Weights of a small image classifier.
Model: 3.28M parameters, arch resnet_bottleneck, norm batchnorm, activation gelu, depths [9, 9], widths [256, 512].
Rows from block 9, named by matrix and row number. Each number is 50 + 15 x the weight over its row's rms, rounded and kept within 0 to 99. All counts start at 0. After the name is the row's rms in percent of the matrix's.
# convs1: 3x3 conv, stride 2 (model.blocks.9.convs.1.weight, 128x128x3x3), inputs 110-127, a 3x3 kernel for each
convs1.30 097:71 72 60 66 43 54 37 45 39 38 59 57 74 69 48 63 29 61 62 48 67 50 35 65 37 49 42 59 43 36 62 39 40 51 71 45 64 64 74 44 64 49 52 32 58 33 68 43 74 29 28 53 36 36 32 55 46 56 39 52 43 40 44 56 32 27 71 65 52 57 47 52 65 71 79 53 67 48 21 15 66 56 45 27 54 44 57 63 53 56 39 50 64 81 42 23 62 68 49 83 21 36 39 40 00 32 70 73 36 41 39 64 28 50 56 81 22 47 42 52 78 51 50 62 53 43 72 50 44 25 29 79 47 28 50 63 50 50 63 42 41 48 61 42 35 39 41 33 72 37 88 39 42 78 33 37 58 54 42 47 63 44
convs1.31 103:46 44 51 63 48 72 42 61 31 64 84 53 64 35 47 59 91 45 57 32 38 52 27 43 67 33 47 35 24 77 88 44 37 50 60 40 65 65 47 85 46 38 28 55 55 23 36 55 66 60 61 74 30 51 47 64 50 38 44 58 37 53 47 54 35 50 58 65 40 39 54 56 75 39 47 74 44 44 49 56 65 77 19 61 42 59 67 33 58 46 35 60 52 26 61 42 37 53 49 48 58 37 31 45 56 28 47 40 56 38 63 53 50 41 41 63 45 55 40 62 31 81 33 67 55 63 55 57 40 59 10 52 63 36 75 27 66 39 51 49 56 37 37 50 94 36 45 44 53 57 60 37 55 64 47 70 46 57 53 54 37 30
convs1.32 099:71 57 63 62 23 35 64 42 68 43 36 53 79 54 44 31 54 74 45 61 69 49 64 34 61 59 20 40 55 51 36 55 57 54 60 68 51 52 51 75 42 51 42 84 58 40 67 52 80 37 55 30 68 68 53 27 70 55 62 23 76 39 35 63 54 61 38 55 72 47 67 74 31 45 44 49 40 39 69 57 61 29 73 18 20 48 27 55 54 56 39 53 45 48 35 63 52 51 40 59 40 35 49 47 40 64 75 33 37 35 30 56 39 67 37 41 52 17 49 20 27 50 70 56 39 66 52 46 45 77 66 76 33 40 35 68 59 67 40 77 28 73 43 42 50 62 56 44 38 43 50 34 68 37 69 42 27 53 43 40 79 54
convs1.33 099:59 43 51 39 39 52 58 62 50 37 44 52 46 38 69 32 37 48 62 15 41 57 67 32 71 37 71 50 50 65 38 44 69 49 51 29 38 38 58 63 03 43 46 37 78 48 72 62 65 51 68 50 46 49 21 44 53 74 43 61 64 41 54 57 68 46 53 49 39 39 57 44 58 63 46 70 44 42 42 51 68 49 32 42 41 67 39 39 54 70 63 55 22 52 62 65 63 30 45 24 24 69 70 53 33 39 49 56 37 76 42 52 50 21 43 25 65 27 56 43 35 56 46 32 35 50 54 35 58 52 54 47 49 32 46 49 37 51 52 28 27 58 50 52 85 31 43 33 52 56 31 35 47 74 47 49 17 56 48 47 52 41
convs1.34 099:53 39 55 67 40 53 72 37 49 81 50 37 77 48 37 56 39 56 47 50 66 19 51 67 22 75 54 46 51 53 00 21 36 24 65 74 48 61 22 67 37 58 65 80 57 40 28 68 32 39 41 44 55 99 67 36 31 68 57 54 59 33 35 51 28 56 65 47 56 48 55 25 65 60 48 80 37 41 99 58 72 99 47 68 64 48 23 36 76 69 35 36 52 78 31 77 44 65 65 50 42 38 50 56 47 35 59 58 63 44 67 42 27 42 42 61 47 50 57 61 62 51 59 38 58 44 67 42 38 33 44 67 69 56 52 73 41 67 28 52 36 53 86 48 43 62 18 48 57 54 23 44 32 59 50 55 26 44 31 49 66 38
convs1.35 101:63 58 52 57 56 58 67 57 25 47 77 52 49 32 71 51 52 61 49 52 34 31 44 53 79 45 37 26 39 80 41 55 42 57 29 56 60 56 54 51 53 64 65 37 57 56 42 25 40 38 56 44 56 58 53 35 45 65 16 47 41 35 83 45 37 38 81 51 41 56 55 54 38 39 50 57 44 59 28 59 59 27 34 59 58 48 55 52 54 64 43 44 45 46 76 37 54 50 63 43 45 40 45 40 61 60 50 61 40 37 47 71 35 37 31 27 73 26 47 51 43 56 50 36 45 39 45 40 54 63 44 65 28 38 23 28 39 47 71 25 44 59 57 58 79 36 65 42 51 61 41 57 83 39 56 58 37 43 59 80 45 26
convs1.36 099:36 45 67 43 61 65 85 42 49 34 56 39 64 40 62 43 51 53 63 45 25 57 34 53 25 60 55 44 12 49 27 43 45 74 50 49 36 35 76 61 32 39 63 45 58 38 52 17 51 53 28 73 46 48 31 60 47 69 64 34 42 56 58 38 78 50 63 59 43 68 46 27 41 53 25 42 42 62 61 27 66 55 43 33 41 61 48 54 30 40 35 25 45 50 45 46 57 63 42 56 43 16 56 26 41 36 80 66 35 39 36 66 72 31 58 41 29 30 62 41 66 65 36 79 47 37 58 54 30 61 34 51 50 43 52 50 57 64 58 58 67 27 51 57 38 40 64 49 48 54 58 37 45 65 30 42 53 52 51 57 43 29
convs1.37 101:58 29 60 27 54 50 64 60 24 59 46 33 49 58 64 48 45 49 72 41 38 56 57 51 35 34 68 75 57 41 57 45 76 59 77 42 56 62 58 44 52 42 43 53 47 55 54 32 31 45 76 59 20 59 54 65 48 37 53 49 65 52 39 38 30 47 53 35 42 55 55 41 34 40 48 53 18 49 39 59 27 54 22 69 70 55 22 28 38 56 37 60 53 43 31 52 53 44 66 20 91 79 36 40 65 72 52 62 81 51 39 52 60 50 66 49 51 44 56 35 51 56 49 61 46 48 75 44 32 70 46 67 47 63 38 32 54 58 34 48 46 44 46 94 49 27 72 75 21 47 39 69 61 32 58 71 75 34 44 99 49 47
convs1.38 101:52 60 40 34 46 53 70 59 62 62 66 78 64 41 36 40 38 49 39 40 51 30 19 78 83 62 22 31 64 65 36 41 43 26 52 67 68 33 47 82 49 31 29 49 58 18 41 65 34 57 43 47 60 48 46 53 57 83 44 71 49 50 47 21 66 29 51 62 57 50 33 55 37 54 65 46 37 39 50 48 38 39 81 85 44 62 52 50 43 46 39 34 60 42 61 27 39 58 59 30 39 83 75 49 39 36 54 26 48 53 54 51 67 53 46 32 30 59 75 38 50 44 50 55 52 28 56 35 50 26 63 58 62 39 31 60 21 46 59 51 51 45 55 47 34 68 34 65 36 44 50 55 36 30 55 40 37 39 57 36 35 63
convs1.39 098:60 42 32 68 40 61 17 51 54 49 49 57 67 67 51 62 64 07 47 84 39 40 54 40 37 37 28 54 40 70 71 45 46 48 79 35 56 63 48 40 79 60 59 43 30 61 58 82 43 62 44 33 76 54 47 36 67 40 45 44 61 35 81 32 36 44 33 55 36 57 62 29 33 50 29 78 37 58 34 91 64 33 55 39 23 65 46 41 59 46 40 75 88 46 54 59 67 27 60 34 35 87 35 39 59 56 35 51 52 41 90 26 54 51 50 41 67 38 71 44 41 81 26 42 71 49 64 54 43 33 59 40 58 41 35 43 29 54 48 46 36 53 37 62 47 18 64 77 44 73 52 48 64 40 40 49 46 61 53 90 48 24
convs1.40 103:41 66 52 72 38 55 25 58 54 49 48 58 53 46 65 41 55 48 28 33 49 75 92 53 59 29 42 55 61 65 32 37 51 34 74 74 26 71 66 68 49 46 37 41 65 59 79 53 59 39 39 37 52 72 56 59 44 30 43 76 65 31 76 35 46 26 56 35 57 41 59 24 47 30 35 63 73 65 47 37 51 57 29 63 36 58 41 55 59 39 46 90 46 60 43 28 48 50 45 43 77 70 20 53 61 41 48 58 47 46 19 14 40 46 46 43 42 58 38 25 36 41 60 60 85 65 11 67 52 79 52 63 50 42 51 64 36 32 27 56 70 61 52 61 42 27 65 26 67 64 70 53 60 55 45 58 46 56 42 51 46 67
convs1.41 098:51 41 34 87 46 45 41 66 60 63 41 38 40 33 37 26 67 57 64 63 57 50 47 66 72 47 35 51 48 20 49 43 36 46 37 55 44 44 44 53 36 51 50 67 51 75 68 62 30 49 46 50 39 44 54 42 51 35 24 69 58 47 53 43 34 36 42 66 35 32 48 32 43 47 58 29 71 33 49 57 47 43 62 76 76 78 35 46 73 44 46 52 88 44 53 59 45 45 54 61 53 38 40 47 71 61 39 61 49 67 57 45 39 32 43 11 54 68 80 65 51 63 25 49 73 47 66 57 44 37 66 42 58 43 36 89 41 57 50 43 58 28 42 48 29 52 69 31 60 73 50 49 59 45 50 24 72 67 39 36 50 65
convs1.42 100:32 65 59 54 66 48 41 35 58 44 66 38 36 44 58 67 50 47 43 80 62 38 50 43 37 58 56 74 69 37 41 38 61 64 44 64 32 44 60 40 54 74 70 65 55 37 66 49 24 60 44 31 62 53 34 56 54 68 30 52 41 54 37 83 30 33 49 43 76 36 64 23 34 42 89 66 53 55 26 38 57 57 66 73 26 77 31 42 58 53 55 57 53 65 44 59 40 50 57 38 79 84 54 15 59 48 44 38 57 35 28 32 63 37 43 40 69 32 69 59 50 51 38 29 42 71 41 44 55 45 41 52 43 57 64 59 77 51 50 56 72 57 39 55 34 59 30 63 42 64 38 42 58 59 36 33 56 65 39 41 56 60
convs1.43 096:58 40 32 54 53 53 62 41 69 64 77 49 40 35 31 45 65 39 80 48 24 57 56 67 28 59 55 66 13 63 56 43 27 63 79 48 47 33 54 49 51 53 40 65 61 56 74 38 64 38 55 53 68 59 53 60 52 38 53 51 47 39 43 46 43 81 39 59 49 57 35 47 29 48 34 26 57 64 56 59 59 56 27 44 55 36 64 43 40 46 44 55 76 61 45 34 46 56 39 25 14 62 84 84 41 40 38 56 52 34 42 72 50 30 41 56 29 34 69 79 53 38 31 69 40 61 51 48 53 63 63 70 57 50 60 56 45 32 31 57 59 38 61 50 22 30 33 26 53 53 32 57 41 80 51 39 81 33 48 55 26 66
convs1.44 101:52 46 57 61 41 39 52 53 33 63 55 56 52 28 28 49 61 66 36 73 62 44 56 24 34 64 34 16 57 64 69 30 52 26 58 58 66 72 19 44 39 76 48 36 27 56 38 56 53 53 82 63 37 61 76 24 32 58 49 46 33 54 50 46 65 73 35 21 87 73 64 44 49 48 18 42 48 67 53 72 45 57 41 32 47 50 65 63 61 56 52 48 18 62 18 99 64 58 61 75 48 48 54 47 51 50 54 55 43 52 58 43 40 51 66 66 52 44 71 58 59 72 32 44 43 84 24 60 44 62 46 13 45 64 46 92 56 14 38 52 73 48 35 29 50 32 50 23 52 39 64 56 32 42 79 39 54 48 19 59 69 53
convs1.45 095:73 49 34 48 43 55 87 68 55 46 70 42 65 32 70 54 42 52 47 28 67 39 63 35 34 62 74 66 43 21 41 58 35 54 21 27 65 56 40 38 57 49 79 50 66 41 56 36 20 42 70 30 65 43 38 66 47 54 37 54 53 57 42 44 55 52 32 55 50 64 35 38 49 51 28 61 51 45 67 27 92 75 18 31 48 52 33 72 74 31 62 64 56 40 70 65 62 46 24 46 62 31 39 38 42 72 69 55 46 57 30 53 32 70 35 23 40 65 46 52 71 47 34 21 34 50 37 47 48 52 72 47 41 59 53 57 53 63 53 52 62 68 61 33 31 49 48 64 43 75 29 48 51 49 46 39 46 46 59 37 64 68
convs1.46 101:82 45 66 60 68 35 29 48 53 42 67 57 18 49 62 39 34 33 44 59 38 70 62 49 70 78 65 77 48 50 40 37 28 63 56 72 62 99 45 40 52 72 32 38 51 57 51 57 25 54 48 59 54 40 58 67 66 33 40 77 66 47 13 47 17 53 50 64 61 61 69 67 56 62 45 37 58 46 59 40 53 20 51 43 39 38 47 63 47 52 47 65 69 48 43 81 78 57 58 37 50 69 52 24 60 69 49 25 35 47 58 42 40 49 85 55 66 77 28 54 38 58 43 67 48 77 75 32 42 37 41 46 66 95 58 39 56 51 67 67 54 77 48 18 63 38 37 48 50 39 47 50 50 78 38 59 70 74 43 52 50 94
convs1.47 101:29 34 61 53 82 41 43 65 72 57 40 58 39 36 66 55 35 61 35 33 60 22 36 64 46 55 65 46 53 47 24 52 43 73 40 69 52 31 47 30 76 78 38 51 68 67 17 53 35 46 35 53 48 35 78 83 14 43 33 75 87 52 42 61 70 28 48 48 52 20 42 32 46 54 50 24 56 46 48 51 68 32 49 59 38 48 48 45 58 64 73 52 65 27 39 42 88 66 67 43 49 61 63 61 42 78 42 27 50 73 23 39 42 47 46 54 57 34 44 58 51 31 52 61 36 60 34 48 71 28 48 51 66 47 43 44 41 35 59 54 60 69 61 20 71 80 50 37 60 22 41 35 57 23 76 42 67 66 40 35 53 58
convs1.48 100:60 60 56 63 51 36 90 61 35 42 61 66 27 59 74 75 50 57 67 19 70 39 63 52 75 82 17 39 71 79 42 42 69 52 49 48 53 86 79 42 62 43 63 30 35 32 40 61 24 66 25 57 44 46 47 32 73 34 61 26 35 10 85 45 56 46 52 27 54 36 47 64 54 49 60 39 48 43 70 55 80 51 46 56 46 38 57 46 82 52 39 41 80 32 47 23 52 43 45 45 54 25 53 57 67 34 34 37 44 63 59 46 58 45 57 26 58 45 56 31 47 46 55 31 54 49 53 41 77 48 68 28 37 38 43 42 37 64 49 57 36 66 34 45 39 26 61 41 66 55 63 35 60 40 60 44 56 37 49 59 60 50
convs1.49 099:67 39 36 55 44 75 39 44 27 49 50 32 30 64 46 44 59 72 63 67 70 42 46 56 39 53 42 73 12 21 48 49 45 45 62 63 34 45 38 46 55 66 36 48 48 73 58 56 57 45 56 79 43 38 56 54 36 90 66 37 54 24 56 58 67 43 35 24 40 54 65 38 49 40 44 59 27 47 28 70 76 54 28 61 60 55 43 42 85 47 51 56 30 47 45 47 54 31 48 76 63 37 72 33 58 58 27 38 66 34 39 47 46 43 45 29 50 59 62 46 55 46 44 33 82 41 60 46 49 55 28 56 47 53 67 54 84 58 48 68 50 49 19 42 39 70 17 75 60 44 53 48 67 71 43 59 61 27 46 44 51 47
convs1.50 095:40 89 43 40 52 74 83 43 51 51 36 55 52 46 35 90 19 38 60 60 23 49 12 64 61 86 69 53 40 46 25 45 36 36 61 42 50 61 74 46 57 45 74 40 42 23 57 37 60 69 43 44 62 33 31 30 51 79 34 40 51 47 56 48 51 41 27 45 65 42 34 20 48 71 65 40 47 39 47 39 67 50 63 37 47 62 54 44 57 65 44 36 67 86 69 37 56 58 57 64 32 56 40 51 37 58 48 82 69 31 41 50 45 36 51 62 39 46 37 50 52 40 42 44 45 54 62 60 45 59 33 27 12 74 40 53 58 40 77 76 62 77 28 76 22 43 56 38 54 52 50 49 55 43 29 36 37 62 70 58 53 44
convs1.51 099:60 71 55 44 46 80 43 44 50 25 17 65 49 32 49 39 36 64 31 46 74 73 40 63 69 45 75 50 51 46 47 54 43 56 44 26 69 62 55 50 34 80 55 22 57 42 42 53 43 73 40 54 67 37 54 30 32 61 59 34 61 53 53 57 61 45 44 59 41 66 51 52 26 46 57 75 50 36 53 50 61 35 72 36 67 48 54 65 51 74 65 47 52 52 46 53 60 62 42 48 51 41 57 65 27 58 46 36 40 40 51 63 34 49 58 66 42 46 44 36 77 50 52 59 35 30 57 59 48 48 41 62 30 68 74 43 44 79 54 47 49 62 57 43 28 71 41 43 57 47 68 21 51 41 51 51 92 43 37 58 60 45
convs1.52 094:39 57 56 67 49 45 53 56 27 52 18 47 32 45 64 75 76 53 53 60 33 58 63 37 39 25 50 63 40 33 50 60 42 61 64 53 67 34 63 42 39 51 54 69 42 51 54 32 40 24 59 18 67 77 37 49 50 60 52 53 48 48 34 46 46 42 40 37 40 49 35 44 62 49 79 71 40 43 33 57 59 78 64 54 51 66 70 67 50 52 42 53 42 71 52 50 29 57 71 61 50 33 55 65 65 47 57 87 34 35 51 39 60 34 49 47 48 50 66 60 38 48 37 68 54 57 33 26 30 64 35 86 70 50 23 32 60 50 47 26 79 54 48 61 53 48 51 62 55 49 37 57 45 58 69 42 26 48 27 57 62 65
convs1.53 099:59 56 49 57 65 39 58 47 54 57 60 20 25 35 98 55 58 61 49 38 36 64 54 53 52 30 54 62 62 73 30 69 36 44 35 42 38 74 67 50 66 32 59 56 61 69 54 66 33 27 53 44 22 40 62 43 60 76 34 38 51 52 43 49 61 21 67 14 52 62 66 49 41 61 45 47 38 30 57 39 54 41 50 40 60 47 52 34 49 64 74 69 44 46 46 68 50 45 38 68 64 28 44 34 52 63 44 51 72 41 78 46 54 46 52 30 37 36 47 23 32 47 44 68 43 23 47 26 57 65 77 31 52 64 40 55 73 57 64 40 25 48 55 71 69 46 13 32 43 61 31 46 38 41 50 49 50 58 42 54 53 52
convs1.54 100:55 59 57 39 54 47 32 34 92 68 40 46 67 24 39 51 57 40 52 53 55 49 64 42 62 26 78 61 41 61 60 50 48 85 71 40 48 41 62 44 34 53 49 62 69 32 40 39 30 68 35 33 47 38 48 66 59 55 30 65 56 55 22 30 47 40 38 47 22 52 64 18 23 54 47 54 30 76 29 53 66 27 49 41 38 71 47 54 32 64 73 43 57 39 47 31 56 43 08 45 68 66 52 30 39 75 61 31 49 18 50 60 41 40 47 37 27 47 14 57 34 79 38 46 42 42 68 39 39 51 38 55 69 59 40 51 75 50 68 65 38 56 51 37 54 50 50 45 60 56 45 55 77 61 40 33 46 52 38 69 46 37
convs1.55 100:37 57 44 53 38 48 51 39 60 76 60 73 89 58 83 47 69 23 41 56 43 37 47 49 28 68 23 46 50 62 41 62 32 53 45 76 64 44 57 45 54 54 63 59 35 45 69 40 61 39 63 67 49 71 19 52 31 73 48 72 28 61 50 43 33 34 46 35 46 60 56 43 37 32 68 55 62 51 22 66 55 52 35 63 40 70 39 41 65 56 41 47 31 67 67 65 56 63 64 42 56 32 38 57 40 55 33 62 33 51 48 56 59 83 58 60 27 37 23 58 42 52 77 47 55 45 47 43 42 47 39 35 36 65 43 27 61 47 52 37 66 49 54 30 38 43 47 45 53 52 59 52 80 17 37 50 45 12 36 45 80 36
convs1.56 101:40 38 64 48 63 82 52 45 38 52 38 43 41 54 45 19 49 58 57 73 62 19 79 70 50 46 62 43 75 68 22 56 34 45 57 35 56 30 52 51 59 50 45 46 68 13 48 55 63 42 59 54 74 52 26 70 34 56 22 30 76 41 60 54 47 84 39 57 52 55 37 36 35 22 41 41 58 67 60 46 55 57 62 60 45 83 49 43 61 30 27 54 57 42 43 75 51 68 55 47 41 47 62 73 30 49 34 56 76 27 64 47 49 32 55 59 48 34 48 59 81 49 27 41 58 31 58 52 49 47 54 63 41 62 59 37 43 60 65 49 29 61 43 53 59 71 41 42 58 47 54 59 40 39 97 64 41 51 64 29 42 33
convs1.57 104:32 52 34 67 48 50 41 66 51 58 36 59 31 66 52 50 50 53 39 26 50 53 37 69 55 62 47 43 71 37 47 61 34 53 40 48 72 53 41 29 58 66 47 52 84 39 55 44 57 64 28 52 60 48 71 44 33 44 39 44 49 52 56 62 42 65 90 61 33 34 30 32 47 51 17 45 39 43 41 55 61 34 28 63 55 49 61 55 47 68 53 70 52 44 47 38 49 57 79 78 26 35 49 57 29 54 36 72 49 54 52 73 38 54 49 58 47 31 36 20 81 46 32 60 45 69 50 70 25 35 26 76 45 44 56 90 38 47 41 47 42 47 66 65 79 48 80 25 34 50 31 55 61 63 46 51 69 73 54 22 30 63
convs1.58 098:71 64 63 48 32 31 77 70 42 74 26 69 45 67 70 45 57 44 44 62 35 77 63 80 53 20 54 60 54 73 50 55 43 77 41 40 44 33 50 36 49 56 43 58 45 64 51 61 71 63 46 49 49 61 44 08 15 52 63 56 36 46 63 43 61 76 39 42 33 58 60 37 43 47 40 61 36 40 74 65 27 29 64 39 67 42 56 29 66 54 71 36 49 79 69 62 55 64 44 34 21 33 58 59 55 15 31 41 71 36 29 43 80 55 94 48 34 31 42 36 48 39 44 33 64 48 43 41 36 71 66 81 53 57 31 69 42 54 44 44 51 48 36 55 31 47 31 39 44 42 49 33 39 45 85 63 24 36 48 71 49 53
convs1.59 099:59 63 75 56 59 36 54 38 37 44 71 36 52 39 70 32 45 54 48 60 43 27 45 54 48 12 50 59 36 54 49 54 41 34 41 66 21 54 41 44 40 39 75 42 72 64 43 54 39 74 62 64 52 63 47 56 29 46 47 73 83 49 59 45 58 69 40 70 36 57 78 53 80 46 63 54 50 61 56 27 49 55 58 58 60 56 59 40 37 45 43 62 48 29 63 50 44 43 45 52 49 56 42 68 63 72 61 40 33 41 31 16 40 51 45 61 61 59 44 42 48 53 41 46 69 56 50 45 44 26 76 48 44 41 38 46 46 71 48 33 67 63 78 43 44 66 63 32 56 43 50 58 46 63 51 68 50 43 51 48 68 31
convs1.60 096:41 68 62 34 45 41 45 82 63 34 63 51 51 48 50 53 33 60 88 75 68 45 38 56 54 52 46 71 40 33 59 32 55 89 23 54 44 46 54 71 64 43 68 61 61 61 45 47 73 57 55 76 44 59 38 48 44 64 49 26 65 84 53 79 42 41 46 50 52 69 25 67 37 74 54 29 42 44 56 56 69 68 57 62 31 29 36 43 49 48 48 60 42 38 72 49 45 48 47 48 37 50 62 60 31 65 52 45 39 62 46 58 30 42 64 47 59 56 44 48 56 54 43 35 42 55 79 63 48 33 58 69 43 69 45 56 48 33 92 84 31 64 72 57 62 32 36 10 40 43 69 55 46 53 60 43 55 48 72 47 35 51
convs1.61 099:52 44 32 46 39 78 55 58 33 55 30 57 71 74 62 44 50 36 33 63 55 34 42 49 74 42 84 41 51 39 73 55 60 54 25 34 57 39 63 55 47 48 47 38 34 71 50 54 63 79 79 46 36 59 82 30 50 60 44 53 38 44 50 43 39 17 58 56 72 52 60 53 60 50 72 43 36 64 51 50 49 35 43 69 04 46 81 57 48 74 68 32 60 70 63 52 35 58 53 70 71 46 56 37 56 48 46 57 66 37 70 19 55 53 35 66 51 27 51 41 65 74 40 41 57 74 47 67 44 32 50 42 70 44 40 85 37 40 30 55 57 54 44 50 51 58 73 11 68 58 33 48 38 18 60 49 58 44 63 68 37 61
convs1.62 099:46 48 45 48 45 49 53 28 64 52 58 58 45 45 50 85 62 43 58 63 65 59 47 58 41 57 55 68 37 64 31 48 39 59 43 59 42 34 36 53 64 31 60 51 48 48 39 41 13 39 30 81 35 56 38 71 77 46 49 30 47 76 31 46 40 48 55 44 55 50 48 38 70 47 67 41 12 68 76 24 66 81 65 82 46 34 55 52 31 83 38 67 45 29 41 55 83 41 60 21 49 90 75 47 52 40 45 37 59 43 46 64 46 53 97 29 55 52 62 76 34 31 61 39 87 42 40 48 48 38 56 59 32 48 41 55 65 72 55 49 33 70 56 32 76 39 28 83 29 41 52 41 57 55 32 45 43 48 44 58 36 67
convs1.63 102:81 38 53 68 40 68 66 31 55 44 42 53 34 29 54 46 39 71 57 52 49 38 41 33 48 56 57 08 51 70 77 77 45 53 29 54 42 61 85 65 47 54 25 39 56 45 37 53 55 67 53 74 50 32 44 36 57 46 28 45 40 54 54 60 60 45 26 21 46 72 42 41 65 25 51 39 32 51 58 62 62 44 78 34 42 73 61 73 36 34 42 44 42 31 24 61 54 65 42 64 53 76 45 54 65 46 56 32 55 55 47 54 47 18 60 46 32 51 24 50 65 33 39 71 34 51 51 42 27 57 34 68 64 48 51 66 52 70 23 65 46 66 55 53 31 36 63 63 54 32 45 47 43 40 40 83 69 59 58 65 37 42
convs1.64 098:41 84 23 44 74 58 38 62 54 36 46 94 40 54 58 36 52 63 32 33 63 85 47 56 58 86 60 50 64 67 38 44 32 51 27 31 45 63 73 30 52 51 58 43 69 79 49 37 60 46 63 74 27 45 58 53 02 52 38 65 28 40 46 38 27 42 85 76 56 48 35 78 17 31 49 62 64 42 32 77 61 05 36 86 59 27 60 47 56 45 61 52 64 49 38 54 67 60 41 61 31 80 50 30 63 38 33 33 68 58 37 47 24 58 33 60 33 45 40 69 46 61 37 46 43 58 42 55 39 46 46 39 68 72 75 69 47 21 41 37 50 58 56 59 56 49 48 67 36 47 55 49 55 42 33 71 60 47 53 34 36 56
convs1.65 097:65 34 67 54 52 37 57 50 32 61 55 66 40 84 79 35 62 56 61 44 60 43 42 74 35 63 22 45 59 63 64 50 52 49 54 49 25 59 39 27 63 59 51 82 40 26 55 54 55 81 53 35 09 66 47 37 40 44 60 38 44 40 63 64 57 65 52 44 63 52 44 51 13 38 71 74 78 44 73 42 57 48 50 77 50 33 49 44 59 31 55 51 55 42 74 63 36 34 45 34 32 58 46 82 49 35 19 39 24 36 65 55 44 71 18 67 51 42 39 66 33 52 62 43 42 50 46 42 34 42 65 56 44 46 44 45 32 69 40 59 54 33 20 52 31 20 41 47 13 75 57 48 53 61 58 42 48 59 47 46 55 74
convs1.66 101:43 33 45 33 58 49 50 66 60 48 39 61 31 47 37 68 60 41 48 21 29 35 70 52 42 28 48 47 53 64 27 28 59 45 45 46 47 43 70 42 41 36 50 53 50 60 46 50 25 40 42 47 58 59 65 62 54 47 34 58 69 80 28 50 47 61 57 27 45 41 38 86 66 23 45 15 62 64 59 61 37 35 33 58 54 37 26 41 42 69 56 64 73 47 25 33 70 79 27 57 59 57 38 29 33 59 34 73 71 58 54 59 57 45 84 46 72 64 69 22 34 39 51 66 62 48 48 37 39 50 58 56 44 30 54 15 34 85 59 67 28 81 64 63 85 51 62 55 53 49 54 35 68 53 36 43 57 45 41 50 59 67
convs1.67 097:58 63 69 60 50 57 57 47 17 49 42 62 76 63 68 54 33 61 47 66 39 46 52 66 37 45 47 59 56 52 41 31 44 59 55 62 53 88 70 70 42 58 49 77 32 44 50 74 53 26 20 44 41 41 30 50 56 51 48 53 71 62 60 26 57 54 46 60 38 22 38 50 60 59 37 67 68 93 38 46 39 29 25 30 57 52 67 24 75 49 33 68 53 53 34 43 54 49 48 47 35 36 44 32 37 64 66 57 43 57 33 62 47 38 29 35 67 28 56 43 33 41 61 24 36 64 65 70 71 36 51 54 54 59 62 53 60 52 55 40 44 70 49 49 45 27 38 65 67 30 65 68 83 26 43 81 55 65 49 33 67 52
convs1.68 101:49 62 24 66 35 56 30 66 32 73 16 65 51 47 31 51 69 56 70 56 51 48 37 53 56 49 79 36 39 59 31 56 61 57 33 40 42 30 57 70 32 30 66 55 53 64 31 45 21 79 59 70 31 49 72 22 46 50 71 46 58 47 51 40 83 58 95 94 54 51 41 49 59 50 19 77 34 48 40 63 66 50 47 40 45 58 59 60 33 59 63 44 52 28 64 53 62 43 47 93 40 47 24 57 31 68 55 61 31 64 56 65 41 34 52 66 44 20 52 64 50 59 33 29 47 43 72 49 70 49 53 16 39 62 67 60 30 49 40 67 30 64 56 69 51 59 51 48 31 68 56 61 52 64 70 76 60 60 47 35 61 43
convs1.69 095:67 32 89 50 50 36 79 51 37 74 39 59 20 46 28 72 48 91 99 68 76 26 32 45 45 68 45 35 36 49 54 55 62 50 64 30 73 60 54 42 77 54 45 34 80 53 45 30 48 37 52 68 45 58 44 42 70 46 47 43 51 30 79 42 64 58 50 41 69 49 49 41 72 33 39 47 84 55 44 49 61 56 70 36 51 30 71 46 51 42 42 39 33 39 47 63 61 48 44 26 62 49 50 41 57 50 29 30 38 48 27 43 76 37 50 34 67 52 33 41 53 52 56 66 48 51 68 58 74 42 60 51 44 35 44 32 31 67 52 57 44 52 46 50 50 73 46 62 49 64 53 42 29 23 42 66 59 42 36 23 55 23
convs1.70 104:69 38 23 52 46 69 48 54 41 45 29 76 26 52 67 57 62 27 11 40 65 51 45 39 37 55 60 46 44 40 54 31 74 39 55 49 63 59 94 34 69 41 29 67 32 58 50 46 47 60 58 66 48 34 53 65 43 33 46 47 58 57 24 67 53 24 58 59 58 56 55 62 44 49 78 37 42 43 64 52 31 33 55 70 48 77 66 49 45 58 42 78 59 32 46 49 65 67 34 60 49 63 77 43 76 27 31 47 14 60 58 26 52 33 54 47 27 40 50 43 60 46 56 82 62 61 11 68 91 55 32 58 36 59 53 67 85 68 42 31 44 50 56 30 85 40 28 43 29 68 70 35 50 64 43 45 64 54 70 59 38 51
convs1.71 101:62 48 41 40 26 46 68 41 63 41 32 58 49 60 47 52 32 62 42 51 29 49 73 65 66 54 33 26 66 49 66 42 35 81 04 70 39 42 26 42 43 43 60 48 73 34 66 48 64 48 57 38 53 40 38 17 45 65 53 67 43 42 53 65 61 57 36 59 34 50 41 67 46 37 46 23 40 56 65 40 45 68 59 45 49 74 26 60 43 59 12 40 57 67 80 66 56 20 44 49 40 48 64 42 79 61 50 48 24 38 38 54 65 55 27 41 54 37 73 41 79 63 74 60 23 20 67 42 33 39 41 50 54 51 28 38 42 47 63 30 79 55 42 33 32 49 61 54 29 52 55 59 42 82 89 61 58 61 38 71 28 46
convs1.72 104:28 50 79 60 35 61 68 47 50 62 28 59 24 50 53 44 65 45 43 47 67 64 47 60 34 38 40 40 76 53 24 38 36 59 69 42 48 68 55 52 60 52 49 30 57 23 71 33 28 08 57 51 82 60 80 35 40 40 44 51 41 44 59 54 34 51 49 63 77 74 59 33 62 36 58 55 74 60 51 53 30 39 13 46 49 69 35 50 35 58 44 10 19 34 34 64 41 47 49 61 43 45 40 44 42 34 52 57 36 66 46 63 35 47 42 39 55 33 56 33 38 61 41 50 58 25 67 50 70 49 54 44 42 24 77 35 43 36 55 53 49 51 51 79 45 38 66 66 33 49 59 50 47 60 61 65 40 50 51 36 64 53